Rows from block 12 of a small image classifier, named by matrix and row number. Rows with one number belong to one neuron. Each number is 500 + 25 x the weight over its row's rms, rounded and kept within 0 to 999. All counts start at 0. Numbers have three digits each. After the name is the row's rms in percent of the matrix's.
After each neuron's rows are labels from the 100 images, of 14848, where the neuron reaches its highest value: "responds to" is what is common among them. Only what is clearly more common there than usual is listed. The data: dead-leaves pictures: piles of overlapping shapes.
# fc1: MLP up (model.blocks.12.mlp.fc1.weight, 1024x256), inputs 86-171
# fc2: MLP down (model.blocks.12.mlp.fc2.weight, 256x1024, transposed), outputs 86-171

fc1.486 100:485468541541528507495521480504515520506487477518475525496539480480447484489513486483488490518564530498547483495484461522496543497490478530513504552501494467520484479477496501515452480511490496484512466528480472489515498549497470546513484558535487506527514482
fc2.486 104:490465505483520480512481501481541497466494471463496540484500477502534495528471532468451501494477510450498521488479498477456459502503502490542506467486503531496459515493541496476495495520572548464493500482476446453467505457507477500486471554465487510497490491
responds to: small pieces; ring

fc1.328 095:472498512507458533518491498476496525501463562506504478520472469438497461482513484499481508464472446495471541497527507529521539467529439486511533496483459496526519473501485478506494519484514471487496491526469482523484514516495495460497504519488499503450500522
fc2.328 101:512492479480519491484516555522482477495532471520510531444503497496493550516495530503471486529479531495531456453537492519469528440518459498523456459520498466530489519515509500485529481494507542507509533527523511526506513497527497510507504566496442496466497538
responds to: small pieces; shaded; circle; shape: hexagon

fc1.390 101:550496504498520485509491502524496521508525492509518498520451474485456509487541520487526475474551500506494487482470517524530517534493487450517503504483499483495556488492511482485512524493490488476541496494561487497505503487536511476526483517487497476445468520
fc2.390 098:501486521474510449524507486482534536580486464504546488484518472498515487532477516534502489501500527508532491507489507492449483519498515506479532496498555449518501474512477545488506450473509532524512524502480481453482523521499482539482499477512520452483479480
responds to: large pieces; grey

fc1.42 104:490474447472478480504530465484501512461512524479493488494544506510523461460540514468495521541514507497475502428468504526517509508499497523508472507529453492515518486495494496499483498506511486499518485445554492473486495463520528475487513488513487470527522509
fc2.42 096:453500489524531497517512459517522509520471537504552509483508510463505506475510514527522534527536486458462460531467473459496511472502452522517524505513502507505455487530489505458511522523472523490490428468499503502495525485509479484484474480517527562487501515
responds to: textured; grey

fc1.262 103:521501506535509501463485483481516509521496510517484522542469486494517498524471492442512486515457469505526520474566521559506489507537517487512481522477515542507495468525511518523462486522472517518563529426494517500499507509489490524431523509551465496472448439
fc2.262 099:490444499527500492500526499474503486501514484542492494483517513464502497511507538518526504475496562535504503519466466480558460438481489489475510499507480477477519514491511503487486561492501497450508521495428501558529482454534501492475485473534511497507489519
responds to: dark

fc1.538 099:490536482538475513510511516526515456496526512459567444534538492543544515504514505510470545542457479464437482457461528474469498504485477547549504514501528501501450501517505509464448539492507464469496493499462495472505480554504472479462480521508512497502496545
fc2.538 095:521507497488508476440487482527449512495510520496517481465483514469482481476507531484512492539532527498524501483474500507461512489545510492528503512516539526553495470524500511540512486469512476528510489495547503488503488521430476512508467520535474498502510482
responds to: textured; large pieces; grey

fc1.36 102:475474458542483541481516522511499534513539491496503509523505497551499508490510497444502476485435495553477475506512467514457501532484505506482486468518500495518525499516477533461527477474478513486469519517475551475493526522533485506495484475498469498477487480
fc2.36 097:485496518509491505495477485508470500498513514485515492503512522517504503483489458521486499487516509542499505500482520486521447517462483499513486495467493532470503488482483528458449517511532500546547479543525506536520493487563533499517462537521534509514529514
responds to: large pieces; cross

fc1.230 099:514516483515535489519555463516512515467542486526494482494507489516510567474518516497532518480466476491504469510499514475507490459514479496494466532509549508493478534503510474481548505448494558502480499500502479485492469472544460458510503490504557523489450451
fc2.230 094:537501439520506498512484517499496492504503533488501508526518520491486501536498490532497515562530512522513482451496518453462471472490525467495454449499482561518521480528476552516488518492510553543499521528536468461528503538546498499513482486463497472475521490
responds to: large pieces

fc1.143 098:450501486525530492532500501475482482434505509495524497503488475465490503489498526541510438480470487467487498487518496544528510512478475520481564511538516499490452459535480481506516465519504475519543510502449533507508483498498455510554532488468451511479490452
fc2.143 101:462536516464453475543498503466478501481470555471505534547497485525502491528479503512455490436488491505482529527459495507450510483496491503464462540498513480518536459497484533515482509518512505498512524538492488457506557517513511503505519517499527509474505494
responds to: mixed sizes; frame; ring

fc1.56 097:517490511513483480527506476512513483489487464518515453507459458531457523490472524507522483495464489525467496480443510512506466504506511506540472465499491525500473511566521498495538541467507509471519465511505503500489503499538488504537496509474464554477511457
fc2.56 103:489530474487522530477505503502490425475516463427488496498486463541531482477488491496530488485490520486465511551495475467516523504510510520526492524508494467501535462484477545479455462459453494506538502483486503521499499496514508478472506453446496468539502525
responds to: small pieces; gear

fc1.241 100:488497489473483503477492499509479500467489491487458459510516464504499506535515500507527499518502473512489426491501490497517540531474465524532500508553497504530500475496472507484525525462508487510470527485489495516467514526467490515550506493511462512529502493
fc2.241 091:500498469512506498506517512494482481521471479527488488500519506490509478528515526516468490510484504509470502507509482535482493495493552496524506537475515499496508514531506471544519515537495473517533488518493496487501502451549461499484515476484483474494520504
responds to: small pieces

fc1.365 091:520519491508537475467473496495477483480486476450477502488500489513520466520494493543469474535490495471496490514498473528460467505498485495542489522513481476442512467552489488479536523519510525531490479476509465516485484487512516500508441526532478484487507492
fc2.365 099:536479474519520505513524537450499491486528509514500508520542456505441532516499468483552528484502523539488492513511527531515460531494481515534466513502520497512520461526531481523483461515437520499486489495489525486500495517461521520492542536472431509497479477
responds to: textured; large pieces

fc1.362 102:511457491488497475518492494481537519453462500462508506481487512455551474553522500437492532516527512531555486498501506530446508537520533504476460488516488518559506520488540504529509475521450494504490449505500535506506490480522441457532506503489504457494540471
fc2.362 097:513572498497497536489509518492501511430486502520500521518485509503499547460488542512461493460532518482482435501474512490493525467496497442473496503505540503503514500497512490495505518541508468479498523523521519500447463504495479490479501484499469527483497477
responds to: large pieces

fc1.280 092:504525513520488510462490468534507502473505548485495523511464488457493481462480479460524507487488539499502481456506497514518459511492517496480549490504482528491525503551514488475490503511482485478474531518458496499491494478530474519482469480499519494474511517
fc2.280 095:476495518458510544472520511494504490481488492466488518499520464506477534487481511486507517477521427493537482505474482484486534460471502531517530514528491509533502469496492513494465501494521495506506465463536480463486540511522510478507507495536445495484478513
responds to: mixed sizes

fc1.383 091:509520498515510473552532535517479525441482493518520464543525526508482515482478513466458530501468524453495509481516469537474491484500482485488560525468480497518514540516504449490503494441474501533479505480524488508447533494548497506490480487487512479500492483
fc2.383 103:491546523517537547506475451469519520522525483535542519469528526518496501542472496481544490510528525528501488496496485475553535484509505507507500458504512492537525477478484477508458503523518492514506503531471510530479498437467509504486481494523472473515540477
responds to: large pieces; textured

fc1.194 105:524486511476533492462478500443539458469482475559520472533535439532492488536486455527495538494505506460467518502479459512508485525502487530508543490499517489473451510501488472469497471442442487498474557473500496542524475510538509529488482483527481510555504555
fc2.194 096:482537522477497489508479466499526490500506480487518455554498503486488481516511527477478546470490478475535555485501496513469479498505511500461509521494515502524517460498490511496529518512550446510523495498516500502493516529507486532527466467483535527512473497
responds to: small pieces; flower

fc1.396 101:499505483541518479502449505523443439509485473506481524532519443542506485494525510507474503506465490467505522479489544482485466502480514511511500468539515458523511505515525481472501540522507506512519536523545473472504481538465512527533484484464483510489495495
fc2.396 103:481509476551458554495496514513514538528490484498523460494494449529542496492505521495486498485498489502481510498504485495505435478500558512505541530489485515504483468468507491478417483500482473524507467501526515469486481480478457572513532507513477477471491505
responds to: grey

fc1.226 096:491457496529478494481501537533446519510484524497480480535461477544502516477557487520498492482477476530532502525508504496492491559551543489442546468497507488507479529481470510485531476507490484523522474516466507493505545503456515523524479501476529514475490505
fc2.226 102:532514485477501497504480502478533534451469506481517496525504534465466498492533488482495491461470484477485491524553483500463505495500489513472491500476508514505466496519507469504486505549486453490510457498469455532499536473498545507511528475515492497464484512
responds to: large pieces

fc1.221 097:522498521531487516485448520508477496493479506513488486484525502454519559470471435514516509509502464506459491568449496489515514499522507516532465484519508493519509474486496473506505553490455496482461512488521496514547497528507484523493524507496494519519496506
fc2.221 104:507430538521489494462537500488494524491498468527494511535480516495546475445450493476484530480489489490508522506508531472458527513482508460453490515484512480498477496473494508507513471511536515505525504521519529521520505483438524507525497517508470495516489509
responds to: mixed sizes

fc1.287 105:505502505552505521510493516499479530469537535538525490479522401515512499496531474481472482547502495490512489500479460505483488497522507481475539490491484523523511459517494470454513506493517500500474502507477518470495515533500472515510506533488485494473512502
fc2.287 103:506515462473451487518504528509508484501505496535492501556505497514489539512482450521513497513489524470535550493473498458498487543521475513510447503501490478471488548506517519487477499518464531534558453485506511479470481488488510501459490475515516500490570475
responds to: textured; large pieces

fc1.549 105:507473482456497520495503455479525456492526512489520517514546487482479536484510505526470496515452477567493536502494485529471500510484495519490497534565499504527494528515538464441516478487511520503530479526520513470451483497512491481499523517486560513501475480
fc2.549 104:505504533480466532507473537514496504542498460508530507509482521500477429495489511504501490532482505468477516536501529496466468482478506525536480500532484487523516538497525485516515523502484479509525489500494500475543482447473451492524508481493452481524550509
responds to: mixed sizes

fc1.400 093:460494516459509508536527502461465474478495523523456495526520482499492509452473476512473504532467523481513485483475525519515511521518447465475491509510497504552499454496495475534512493499541511516515511543535477504554504522482474498485516536538491479483507473
fc2.400 102:515555481522551520458496517459543488507504506496491479486522553479480497483491515510473505434509521506458504439536531561452487510504485472533456509499491473530479477484492521543500477510452485492498558523517511534554542504530522485510475466520483521513510545
responds to: textured; large pieces

fc1.217 100:508463481469509494499525509480541518491465484519474503474507521530517539570545477518531485536497533546500473510506462509484492482525524481506454505474514494560516504491506501527516465513479475479558530485502499545479498479469531505472545507522499530536497516
fc2.217 101:501548524537522481524562443513490519490480498508512471498496454456514529502472457488507503511486515492514509518507499501490527520483542535486456488482460492477479515522437524526521520519511478476489482499474502470462503493489529484473544514477532478545479520
responds to: mixed sizes

fc1.467 106:521488511494516498470495496485536532513498516475519509528479502477502480471469505503486469518494523499482461514528536453508512499494487489494542499485497515474462496541504538506469466464482483528504509495504489489494484536550488493499508468506502491511499477
fc2.467 102:511483521524512541532486513528495530531534485503559520489497516500490479472538497533544508442494558522477534514483487479523558530482508495474491485530523480536488514469481455464505510522504510521481524471531513520455515501495482447507531513508462528537527525
responds to: grey

fc1.29 100:521473538501508492495489496485505476502524507479524515524499492505533478512477484488496533469496536581466499470543491511492480478538512539445462501494480468501476495488449486474550532508496500491463493500508512500421483514517502473455492483487515517464548518
fc2.29 102:510479502459523497474477476448504516480513502480511445483503519508475429504510477489495524518487489521508523492472471492498531482503513495491507470471497515518502492483479501524506529483492509540491514486520538492525505476471501449530492479517506485527516486
responds to: mixed sizes

fc1.293 107:493493503529504507473510492532467517448513521531516493482504507462520479513496494427460519440455527542506506506540436522517491491470494500529474479515506518538494502504439451507465501505498476497564450519522498509476484483507500495498471493537544487476487493
fc2.293 099:479510505478473454454482500502496505518521522516496515499518506526537492493499529474448508502528480552501530537529519535497523486429489493475526506521536492508516542500509479505516532461555562503481468464510492514492512515466546477493541535516532492483501513
responds to: dark

fc1.447 106:490502527538517494509578481488514486475498524495471488486495522462492496493506485495527529549443467503500537458516482562471496542464546501459483500498527570478491537469501504513471487486528491500499470530532477517513448547496497499509534499540500549485447490
fc2.447 101:506526502463516516462544489531476513513511518506510485523542513497560480505517492561515484492486546510536507552470519505502499508508519520504470547532485484531512513510477485491481540489511483508512479482519523487472483551474507492501464487518554471470487510
responds to: mixed sizes

fc1.434 098:480520498467503523503530478505484535511477540490461546471486480559497503522528512487484486464503484496477498486497521488503501477469507511531501511563489501502487500552480515498497478503503483495511488545474482481508529474533520530495489487515465476528493512
fc2.434 099:526487518534475493469513499465473509509469562486523517491500496496518497501484536458492461475457484465528516529509514516523525489495545529536484467499538494529540508459514483515512472526498519518456529488454511499506521510491525496505509507486501446483498508
responds to: cool

fc1.732 100:461516501515529449515497507507480468493402483503499524456471495495496538525491518483530506500521465481523555493525498480466513505545476487479549516503514470511556509491437510479516485505499486481493514511506477521497519540521514459520456489506475521511465434
fc2.732 102:461523508500521504520496436511457526537514465468478522499517523532502498511478538531465451486501470527482516495496449501521482476480527517527513496513538493526519491502521470480444508530488502480507502526508511522504507499522496551505494464526477464497520536
responds to: large pieces

fc1.729 102:489480501491486527495478516460506508527490511477517506501473491466464492532452490502451509517487481529524450534508476497484519487490444514473478476523518499477482510517556489538509536485527482511486490533538497464489482515488465523522453526512508481493522534
fc2.729 103:481493492570490503558544506463506512473489480478523528519493479478463526487504522490497501543509542514491503533502476465540487449498474519533491504478475500428510494470444525481472476548489507536474526470512505510484506496507494534518537472464495500475528469
responds to: dark